Weights of a small class-conditioned image flow-matching model: patch size [4, 4], 195000 training examples.
Rows from block 5, named by matrix and row number. Rows with one number belong to one attention dimension. Each number is 200 + 20 x the weight over its row's rms, rounded and kept within 0 to 999. All counts start at 0. After the name is the row's rms in percent of the matrix's.
# q: attention query, key and value (stacked) (model.blocks.5.attn.qkv.weight, 384x128, the q third), inputs 0-127
# k: attention query, key and value (stacked) (model.blocks.5.attn.qkv.weight, 384x128, the k third), inputs 0-127
q.33,097,198,180,213,195,222,193,192,217,215,219,167,196,192,205,197,220,194,196,216,182,169,181,201,196,197,256,208,182,207,232,195,209,226,210,190,212,209,202,180,225,210,208,167,164,181,205,205,197,199,242,192,204,175,180,188,202,161,191,196,214,211,197,191,172,208,170,176,165,196,189,212,223,234,249,186,208,181,179,173,194,182,184,217,198,252,172,196,266,207,225,197,187,181,202,195,202,204,211,206,221,212,206,188,206,204,210,187,184,183,240,219,168,203,191,215,218,241,205,210,208,202,203,220,163,225,172,185,183
q.34,085,230,211,200,248,208,211,234,226,226,222,210,233,175,148,227,233,217,223,171,209,200,173,224,194,217,234,212,219,186,211,224,194,218,180,215,214,212,193,197,196,225,202,199,224,209,191,215,230,222,194,222,190,185,182,222,205,178,199,207,201,192,195,184,186,218,203,156,188,224,224,205,256,220,196,192,192,185,206,251,193,223,207,219,213,231,207,173,247,214,231,203,193,198,208,215,203,204,188,218,209,236,225,219,220,210,212,223,221,194,220,215,218,234,211,205,199,198,217,186,193,229,203,200,190,190,202,200,217
q.35,096,187,202,186,176,211,185,201,190,206,240,179,182,205,212,208,224,210,174,231,218,200,177,202,207,212,231,200,195,201,197,227,217,188,195,198,194,264,166,207,229,209,207,203,214,173,177,215,226,198,208,204,207,207,175,199,209,187,212,225,199,231,201,202,210,188,240,215,205,213,200,203,249,173,192,176,210,213,209,172,227,158,207,164,205,239,196,216,285,195,190,236,202,190,202,202,194,199,208,198,184,180,205,191,193,202,222,187,187,215,204,231,212,191,212,194,201,209,204,194,182,214,222,203,144,223,199,217,210
q.36,085,214,184,249,217,176,225,193,207,230,235,204,228,200,198,207,188,174,194,215,202,196,184,201,201,224,197,202,172,208,214,205,194,217,204,197,178,218,203,220,211,202,205,202,189,218,222,245,194,229,174,226,231,194,213,184,166,220,188,228,208,239,185,182,187,162,183,202,228,191,200,209,214,218,220,174,237,186,214,197,224,204,216,181,195,218,169,227,254,216,198,187,236,191,212,204,200,205,190,176,190,160,159,184,222,189,156,215,191,201,153,213,213,227,198,218,188,174,207,205,211,206,192,175,192,180,193,223,198
q.37,093,184,177,193,204,214,182,232,198,188,214,152,198,186,220,186,225,198,162,202,215,203,186,184,248,173,195,208,144,202,185,237,210,190,183,206,208,217,187,199,208,212,199,181,203,218,186,194,232,181,181,217,183,219,187,209,197,213,192,193,211,224,192,184,203,158,229,164,174,197,190,202,221,167,208,172,212,208,215,174,219,203,208,199,200,208,216,242,264,187,193,234,196,162,219,206,218,223,206,182,207,218,228,199,193,173,222,212,165,186,218,196,203,190,194,206,208,218,201,212,201,237,220,191,161,209,179,199,189
q.38,103,208,220,209,221,253,214,161,220,199,205,171,231,204,202,199,200,211,203,205,203,192,192,184,167,181,260,198,161,202,205,206,199,182,202,177,199,237,211,209,205,172,194,190,199,185,221,224,192,176,183,158,198,205,206,182,207,193,203,190,193,209,178,229,214,193,177,190,194,200,204,204,223,189,194,194,200,182,222,225,210,212,203,192,201,227,202,208,272,227,183,248,197,184,194,203,215,177,208,175,223,189,220,194,209,206,219,182,194,205,188,188,195,180,203,177,201,199,183,181,216,230,196,161,134,210,177,206,174
k.33,086,183,203,177,188,188,213,231,233,205,208,208,218,207,216,183,187,203,197,195,210,212,210,202,211,184,206,173,202,170,191,186,169,234,169,196,184,199,194,227,194,203,210,208,188,235,168,222,164,197,179,263,184,210,194,219,187,212,218,231,212,202,194,204,187,218,194,186,171,207,237,219,237,206,238,193,210,218,176,200,174,184,183,218,190,220,181,217,203,157,209,198,198,207,195,178,207,207,244,200,150,217,183,187,233,198,223,221,178,205,190,193,190,207,213,198,206,202,165,163,210,169,206,204,222,253,211,199,178
k.34,118,202,219,182,186,210,223,227,211,194,224,208,214,191,195,208,182,211,197,200,172,221,191,205,213,219,223,69,210,179,208,245,209,218,207,222,184,213,181,178,217,203,203,178,222,221,177,228,196,210,230,226,163,184,187,198,207,214,218,200,227,221,222,208,195,205,197,200,200,231,182,191,223,189,206,220,201,204,201,174,201,199,230,199,202,213,218,201,222,192,201,213,200,197,213,207,200,197,182,208,207,195,214,210,218,205,214,214,231,214,191,184,190,226,208,176,204,227,211,164,208,199,223,193,216,189,226,203,221
k.35,110,213,214,212,171,224,196,194,212,203,231,198,222,173,214,201,208,227,181,200,204,225,211,197,198,201,204,60,202,209,200,192,205,196,199,174,213,193,185,200,213,214,195,243,224,187,214,169,178,187,197,203,224,208,203,229,198,196,199,225,191,203,191,193,220,201,193,202,195,194,213,206,203,199,168,203,197,200,213,188,211,211,202,198,206,185,186,230,198,202,201,195,203,200,149,183,174,195,229,200,220,186,191,203,208,209,210,182,147,196,224,214,245,201,181,196,203,204,196,215,190,199,210,204,198,188,207,204,225
k.36,106,225,212,210,223,196,208,178,218,221,218,206,188,192,200,203,209,192,197,174,218,205,202,197,190,198,205,59,197,212,220,182,207,194,175,196,214,220,176,199,214,194,222,177,193,205,204,225,173,197,180,184,196,225,223,206,207,188,192,196,196,207,213,191,194,198,226,231,199,215,174,208,209,219,199,193,198,200,188,269,199,215,163,182,178,200,188,189,202,199,218,196,206,190,240,187,213,200,177,233,208,215,191,225,216,195,208,187,219,194,213,213,190,195,206,189,204,190,209,203,212,205,207,204,202,173,213,188,195
k.37,076,204,188,221,159,213,248,164,200,178,224,198,196,220,156,215,189,204,195,194,200,215,195,189,211,201,198,176,202,204,192,220,167,214,223,172,198,195,235,217,210,147,214,226,186,183,188,213,198,185,203,229,192,192,171,173,207,247,222,213,229,194,156,206,197,219,240,215,175,215,220,190,208,190,189,179,208,198,208,172,241,172,186,192,204,227,163,214,195,162,178,213,185,211,174,177,236,187,213,199,187,187,195,182,174,205,189,191,194,201,196,196,200,187,202,215,207,206,180,154,211,172,217,213,213,182,180,196,199
k.38,085,202,224,188,181,208,188,189,194,194,226,214,205,172,188,189,215,201,194,202,233,227,213,199,216,205,194,127,215,186,204,182,243,172,195,218,218,198,213,180,196,195,205,167,221,180,210,242,224,182,192,193,160,228,218,211,206,184,212,187,213,169,180,201,225,192,190,154,196,224,212,204,179,200,217,180,159,214,162,212,234,213,182,168,213,202,198,227,195,195,167,215,182,210,176,166,223,221,199,169,202,191,224,222,226,199,202,185,220,194,221,211,214,186,199,185,237,178,207,197,215,203,196,184,182,227,182,189,223